python train.py --model="multi-label audio tagger" --dataset="simulated sounds of rotating machines with and without faults" --train_examples=39062 --gain_aug_db=6 --n_mels=40 --hop_length=160 --input="mfcc" --spec_augment=false --win_length=512 --arch="jasper" --norm="batchnorm" --activation="hardswish" --channel_attention="se" --depths=[2, 2, 2, 2] --kernel_size=5 --stem="single" --widths=[192, 192, 192, 192] --num_labels=26 --init="trunc_normal_002" --residual_init="none" --optimizer="adamw" --lr=0.0022 --beta1=0.8 --beta2=0.999 --eps=1e-08 --grad_clip=0.5 --sam_rho=0.1 --steps=16100 --batch_size=128 --epochs=52.8 --lr_schedule="poly" --final_lr_fraction=0 --warmup_steps=800 --weight_decay=0.07
Rows from block 4 of a small multi-label audio tagger, named by matrix and row number. Rows with one number belong to one channel. Each number is 128 + 32 x the weight over its row's rms, rounded and kept within 0 to 255. All counts start at 0. Numbers have three digits each.
After each channel's rows are labels from the 100 clips, of 14976, where the channel reaches its highest value: "top examples" is what is common among them. Only what is clearly more common there than usual is listed. The data: simulated sounds of rotating machines with and without faults. In brackets: how many of the 100, against the usual share in percent.
# convs0: first width-5 conv, stride 2 (model.blocks.4.convs.0.weight, 192x192x5, each kernel summed), inputs 64-127
# convs1: second width-5 conv (model.blocks.4.convs.1.weight, 192x192x5, transposed, each kernel summed), outputs 64-127

convs0.26:132079120108144086134143078131122112098153082094130186118131138107120150150125019149088130113121156113084081095142080133172133156137099122111092169123163133103125097139005108116109114120109132
convs1.26:140134139100126121103136130130125146122137000123127146037140144126112127104144125141112140155118156132153128148154138119134139151094101077133141172146144120121126148127128100144129110128133113
top examples: muffled (low-pass) (78 vs 11.6); turbine (68 vs 12.8); rattle (46 vs 13.8)

convs0.28:095147119139116120137149142101131110116153117127132170183097169141144124080067157098162157115110121140161130146139124155103148150127152099140161142142151142133141098149106138133086143109108161
convs1.28:186076099141109131128093119116099156145129134104154027172127056121114102078101142126181108128166118081052091131101081149146156128180134086175157137083137137111162081185153129091105066132137180
top examples: muffled (low-pass) (34 vs 11.6); electric motor (29 vs 12.4)

convs0.163:149119152115166136119143157136064144124101108068096083158137074070145112145134140170134115139132095133109126154117112153153124110143151121099149104129158128139101171118112039145174142120110116
convs1.163:122079130155141137117113097128117168151102148113101123188096157118108153101095091147068038096030101145129130113140109150129076131084115132097107119094184114111149174135128123090114113123136153
top examples: muffled (low-pass) (57 vs 11.6); conveyor (50 vs 12.6); grinding (39 vs 14); rattle (38 vs 13.8)

convs0.18:033146127120166162138117150156160188111139138139159106163156114085136146106209113110118130122200100134140133179159142138153136111130079135161085134107101128123073128136074119173106073129183114
convs1.18:100148132147101122137096125131122159136101130156129123105088131086126119115125154135098081107126094130133158121131124152121138161155155178080152110120125120115064145161123118115150119164141090
top examples: thin (high-pass) (80 vs 12.3); piston engine (35 vs 12.7)

convs0.180:090155105108129187120123082145107167142191109152088078153126117108116124127146125163111083192134171114077093102101091108086130080120080118099166108128080137105139111069140070107126115135115088
convs1.180:082095108143118133135140098149147104094151107202115079140126163178093144131074157103114108134104149210128126112086074065154092104121178112142134120150164170124127129132113177122098218128147108
top examples: speeding up (65 vs 33.9); conveyor (40 vs 12.6); clipping (32 vs 7.7); text has "clipped" (32 vs 7.7)

convs0.146:115127097135139108146161146086117115128131124095077107129135138134125095131174046093125160119152145068154096105059143106187103130104134132135147155125102155096120020124148103093169131065113094
convs1.146:095137140114167131119079126213120098000143152114098136172112105137147157141094110134152042086142119138087121139149129123124147122126115096125103083144113066125105103071125146162160141169146126
top examples: speed: slow (79 vs 33); electric motor (78 vs 12.4)

convs0.177:131112134104055105104114121159165123148145122126099098115142038090138130127146103104089115193139122089183105109040127127106121123126127135144040133112165167099103121066113110136123142104070075
convs1.177:148118125133118140119125129245115132172102126120177161155113146114096126164141108139119145118064106140118121077130136167118094149080135142037181104097127171113120156156136132169164184133121144
top examples: speeding up (61 vs 33.9); rattle (57 vs 13.8); machine: pump (29 vs 12.5)

convs0.143:115106151090149102133105130137124159101118123105195069130142140116109103147135113084066105138080074128140102115135151155127140150144163100093129209151043159047173104139142144141101180117128136
convs1.143:150122104127099105127146159120139110091130121161122042122152064160103106145081182159073084118207138045051117148089115072100152142153050111123105107078148112119058120130108136166103116182138094
top examples: speed: slow (73 vs 33); electric motor (35 vs 12.4)

convs0.7:101115133123136125115139048100083133116108144146198168091117107106117140142106069132065105126157109115139038164120054078129125133114123142123086134073111118151075091131117140116168105123154109
convs1.7:174146148128081142051119109151087129139116055155108106057164097164128153111180146055122149140163113108076102069096093140181149123157129099211168114126065122113067081123170126132132086150125048
top examples: electric motor (59 vs 12.4); muffled (low-pass) (32 vs 11.6)

convs0.25:155093041143073160139063085141090085099103133126089119053115113111016142105089140169100112099130139160107133129136128162089066069137126130150138134135096133067123130066115184093110118142130120
convs1.25:127155138142129136163139119119164141120145145118083106108119141112156133176128126083120135137120138106088130128176120127147182145124141097143174115157143101113176141096153140088177136166137117
top examples: conveyor (75 vs 12.6); reverberation (71 vs 35.2); text has "room" (71 vs 35.2); text has "reverberant" (71 vs 35.2)

convs0.116:119110148127169102125148054127130142131137094151119120120107146140148126151084000141127129130136132152135021122137025134104143119162125126141140131125110126112087129148021116124151120119130081
convs1.116:124134122085141139093119131141117132146123000105111124016147132116135121100127124129122140128127158136120136169139155126114132137106135127130093144117166127130061141137126123159121129124127143
top examples: muffled (low-pass) (99 vs 11.6); turbine (32 vs 12.8)

convs0.52:171115017129100143086135125164160097127103105084107126125154111128011108108113164136134100101128074141110131121097135122084040088166100136115147146121066162087109060093119137132109122148114153
convs1.52:175148136113167120140103178131163103138143141129120132125120132113121138146131093106131126134140162172158110155117137168106163107145162101089225087111117127125145166124162109156154142221083146
top examples: electric motor (68 vs 12.4)

convs0.141:144149105125112140181137117090137104102172167095097180101145155136132058160127139072129142133149166131124116140140129073164135167135128159123163151133135112112140121138136171149114094131139198
convs1.141:092129131212146133205131158147100185062139159172212061129119120086161144148117114143101093144123151143165115128088134061105161121184189143097124129150155169115169114092118148068125155080107102
top examples: reverberation (86 vs 35.2); text has "room" (86 vs 35.2); text has "reverberant" (86 vs 35.2)

convs0.45:116102155120158112133153054136126144117159099126132149126107147119146138158111000137101143127141125139132049114099045128135137132150123125117127159110114124106083129137026103134136119124124103
convs1.45:125156128099131137103123121144126135137124000100109123015143142115138136125125110134109128134126152128123136133150151108129121135105141135129108150128143127118097157132123123166119142129142154
top examples: muffled (low-pass) (98 vs 11.6); turbine (39 vs 12.8)

convs0.14:148122139102124074152078121118114079149163107113165119103131100112118154149073184024158111161136090132128104134138145156082141150086126081134084156159121080103183109121136148214085130110145144
convs1.14:100082093128198094143113176055184123117139121133090080146140118163127123163092113136129134061187146091151095073101033075110141107098183170145155104124121153120119161124089187141109149128103150
top examples: state: faulty (84 vs 55.1); grinding (46 vs 14); electric motor (35 vs 12.4)

convs0.133:096180139114150177142123142112152174148120121116090089127120121171122109153129076174087119120151122101186082161144073140088125128103122099121116082116098133153135135135104114123070088125135152
convs1.133:123111102108050134151113132170092111131080123117153131094138139161167090107100185161060111120125158167161113127124151120109116126143175177146156076050090170148056121149134173165094117152132178
top examples: thin (high-pass) (44 vs 12.3); electric motor (32 vs 12.4)

convs0.112:081093122115133109107094121158141105079129150138170017131159129132141127132111159117095133096128060125123119111099182149123109145091139141109106150114125122035175100132117197164082139118080110
convs1.112:125142144109149110132182163131160093144130099112077098125132133125111157134160102161128188095187156125109047145059125124164160047144055089128136166164166121133106145137087133156102111125128104
top examples: grinding (48 vs 14); piston engine (44 vs 12.7); text has "thin" (30 vs 12.3)

convs0.16:139079104080139128136091166130130146165136107121095132184118146143130129119083141154103121142116091131104128186130119129091156154121141084153134055117088155101093098130129110091177143062098146
convs1.16:165126119097147132070109104132099115164099136143131129099130048115096145150121160062133156107106114094070131082110132117075126182138113140163108171092183166132135142130151066158131057137141108
top examples: speed: slow (61 vs 33); compressor (59 vs 12.1); rattle (47 vs 13.8)

convs0.13:171148069155130133083120141166200105172055123126095145106098099130046115166138166182141086121120120122119127133123128172082070101148125119145129160138097168100134098144127115099101129164096149
convs1.13:196162158138152118131126153093149114145129157132130117122120153105110137154123103062134076104124142106127108126124114148143170131122118144142207118103133118141154140131148118084187080172082094
top examples: reverberation (76 vs 35.2); text has "room" (76 vs 35.2); text has "reverberant" (76 vs 35.2); thin (high-pass) (42 vs 12.3)

convs0.151:157129125194115171104126159114193119188123093145194143192138045073134142119160143092144138167123112159110149087126140097138131151129109140155131125109143168113084134165152093129092156155096096
convs1.151:190163159153157147129100128127159153144115157095151129135101127077079116119139167121180131106108094097155143131099059157115129159119099155060100173139062143133182143179115137119175106126125111
top examples: speeding up (68 vs 33.9); gearbox (32 vs 12.4)

convs0.155:136079122117167101147142077112111143098141106134131156102144145112128151139113000141135119107144122117100015117150069109144123143150115096135114141120117124100104102155059111114109147087128102
convs1.155:148170134096111127081124132141133134131124000106115129059146124123111115112151140127134125139154146112110137136136152136129149142128103124141118175139127126133063121140102097131138080129139109
top examples: muffled (low-pass) (85 vs 11.6); turbine (41 vs 12.8)

convs0.12:110145121133167119069121122141144143142002119120073062165124048143088073111120143170148098171137111128115119148153132167155120115142133121131149107125135131158077145143125042126188130097127087
convs1.12:151092098207162159118102074112133134166166162172169081104166109124132168124104084142106098107091109092148137075143107147101156171112154140078131127102153079110123120141179152102161132107124083
top examples: reverberation (100 vs 35.2); text has "room" (100 vs 35.2); text has "reverberant" (100 vs 35.2); speed: slow (63 vs 33)

convs0.176:136104124143070107069100158118170141132134099157115138069104062066147133114073157141098149141113151099130128125098104085097132097097115144136144117126146109067097103078120134115124121111066117
convs1.176:186094135121164152086089141163140098150115129108129120110114155100146172156093097132106107130097143116079074142119123146147143156102066106157107120112123156141140115168153149117144000152119089
top examples: speeding up (92 vs 33.9)

convs0.39:128093083101070151130034081178150100123165112105154091159154103048043124143096156093143070143093039101120084151087129151127089120130099144111145169105101128166129074064126119156101116168126194
convs1.39:170146111080161135188115127090206136120125151168118118121162146137115146155115142102129135124161119141136119103111073184174140092168159126105221101096113113118129156174138095143167117243101130
top examples: grinding (60 vs 14); piston engine (37 vs 12.7); imbalance (33 vs 13.7)

convs0.24:153118009133078185144071073126133098113140140138145140113165152105000134117103169162114077121136141145116105116124124155102052129161112108135170130115093131110166091129101177090119130140132128
convs1.24:121133122125110124167136136129142118106130157135124102129153124131149135128120151108133124129148152130113130141155119125131157143160147135123193143139153089125131107096120130064149133164107149
top examples: state: faulty (94 vs 55.1); rattle (59 vs 13.8); air leak (47 vs 13.7)

convs0.170:110127156108105137081113128151085186172128139116117117138122097128136122140128117130101136177124082130149121122088132126157128125097180150111118083085142132099031159106149036159139137154098088
convs1.170:130097122147158148089130073158111120170104111107126133154119127145125147147111131179125127159046128125112136136123111143086077128084124111127125187084156147116148184133127135148117155122158126
top examples: muffled (low-pass) (47 vs 11.6); clipping (27 vs 7.7); text has "clipped" (27 vs 7.7)

convs0.123:133130138125160147116149137118100144108131164203109118060098127167118130137066142133079123170182142118187139161157110135055145106154165171154138134155192134110109146157122122145116172116140087
convs1.123:107050074140074153097133098150094106144099114166134109104150098112117082105117155094093170151136150061105148123124154120097153149128108136088091130094186150143074145141132122154162165144162145
top examples: conveyor (67 vs 12.6); speed: slow (64 vs 33); rattle (42 vs 13.8); thin (high-pass) (40 vs 12.3)

convs0.74:110118126120150066142140141103143159115138129129185104151142183114097110115144157101085138106127094111152152134118145116086152092119118128125167182120131173099156129124169145133092100086113104
convs1.74:090115156121141109111136121147116117052134134127153065164083146156125125136127104130133108136125010104058055133120160124122088118114086147154132132152153057160113092077110088096106128159092077
top examples: slowing down (73 vs 33.2); gearbox (55 vs 12.4)

convs0.167:140182121081172104099166131102154088182150119060156112135118127120144124122142172078141147149074102138086119126127111091145130125150130137126144116115134158146112129156130142108162113203179141
convs1.167:154112139101110109069136188139124111132083138114207109088134118116173090123126153063172180154119161143103127173085103103122152098156132123157071118122093127129146088127126144151112102148108100
top examples: speed: slow (66 vs 33); compressor (40 vs 12.1)

convs0.113:174163147098148161150166171099097156113106151127079198161120119088157093118170083122194138128126199103147154149187103099140135137145154109079133103116136092114056120152080057138156126137144093
convs1.113:093093099132127135114135086082088116162153139148182085104087148182135127134136149161108130103068152155159083144125162090106162075160115100135116138069120121118135096157141140123093142118140171
top examples: slowing down (62 vs 33.2); gearbox (47 vs 12.4)

convs0.185:163164119127136112125134105111169071113172131092150152092138106094148105116132176064136127153105179134147126154167155111131116203122113076137131113128104122154189102129107132144090108127126173
convs1.185:144112110156141136141113140074140147101141139123146123146122167159150120128120112092079099153166129140110067094111109062121174097175142148191149103104050103144134101161106148104126143081043124
top examples: speed: slow (68 vs 33); compressor (54 vs 12.1); muffled (low-pass) (28 vs 11.6)

convs0.102:155136098134114198171094106115122132100151127156155203111157148110016164105124143118120117126177154136088120101098119160152082123179124097108157191095112150111134129197069146057143129110127094
convs1.102:112138078100135114127120103167104139128141162128147108101139115068112151135137137091064150126118088074123138125122128082131173135116168136115134115127128096132128139093132139032142135176085134
top examples: speed: slow (62 vs 33); conveyor (43 vs 12.6); rattle (40 vs 13.8); squeal (32 vs 14.2)

convs0.61:125056120133156120127128072129103129098151096118123166105145118103131156134121010133118125112152144138116047121131080123141118142129117114113088153121170095067141097143031107111097134101134107
convs1.61:139165123101146122107111124127139156126119000124129121045145145113082132133136141135124128139117116117123120090137147118143130131102121118136143176137113092127123167148113066135137076104117122
top examples: speeding up (60 vs 33.9); conveyor (51 vs 12.6); muffled (low-pass) (49 vs 11.6)

convs0.130:143108113140156098134142147127107124108097113118104115130129091091122128134162049162124156116178127119143089140059144128164110174102134103151149150106090166145116070147147157126184133111114153
convs1.130:107134148115165123120090135151116162000145196114129126185148144153139114142098120153114071113138126171127136103128103133137170137165112145117143109111140116134101146034132136126197159166121120
top examples: thin (high-pass) (51 vs 12.3); air leak (49 vs 13.7); squeal (36 vs 14.2)

convs0.10:102106116097109136095120016123141106098181078092108122124113131076126119134081052143104123147158112100098102134050143135183130122064135135128110134112133122110125089112095058137142113134126130
convs1.10:132076115144148133162120098169183117106122033172154108049148138144104119136111111089109110146058095129125129053110091071115142122032156112134109161114116141116143182171124160136099125109084131
top examples: speeding up (74 vs 33.9); muffled (low-pass) (44 vs 11.6)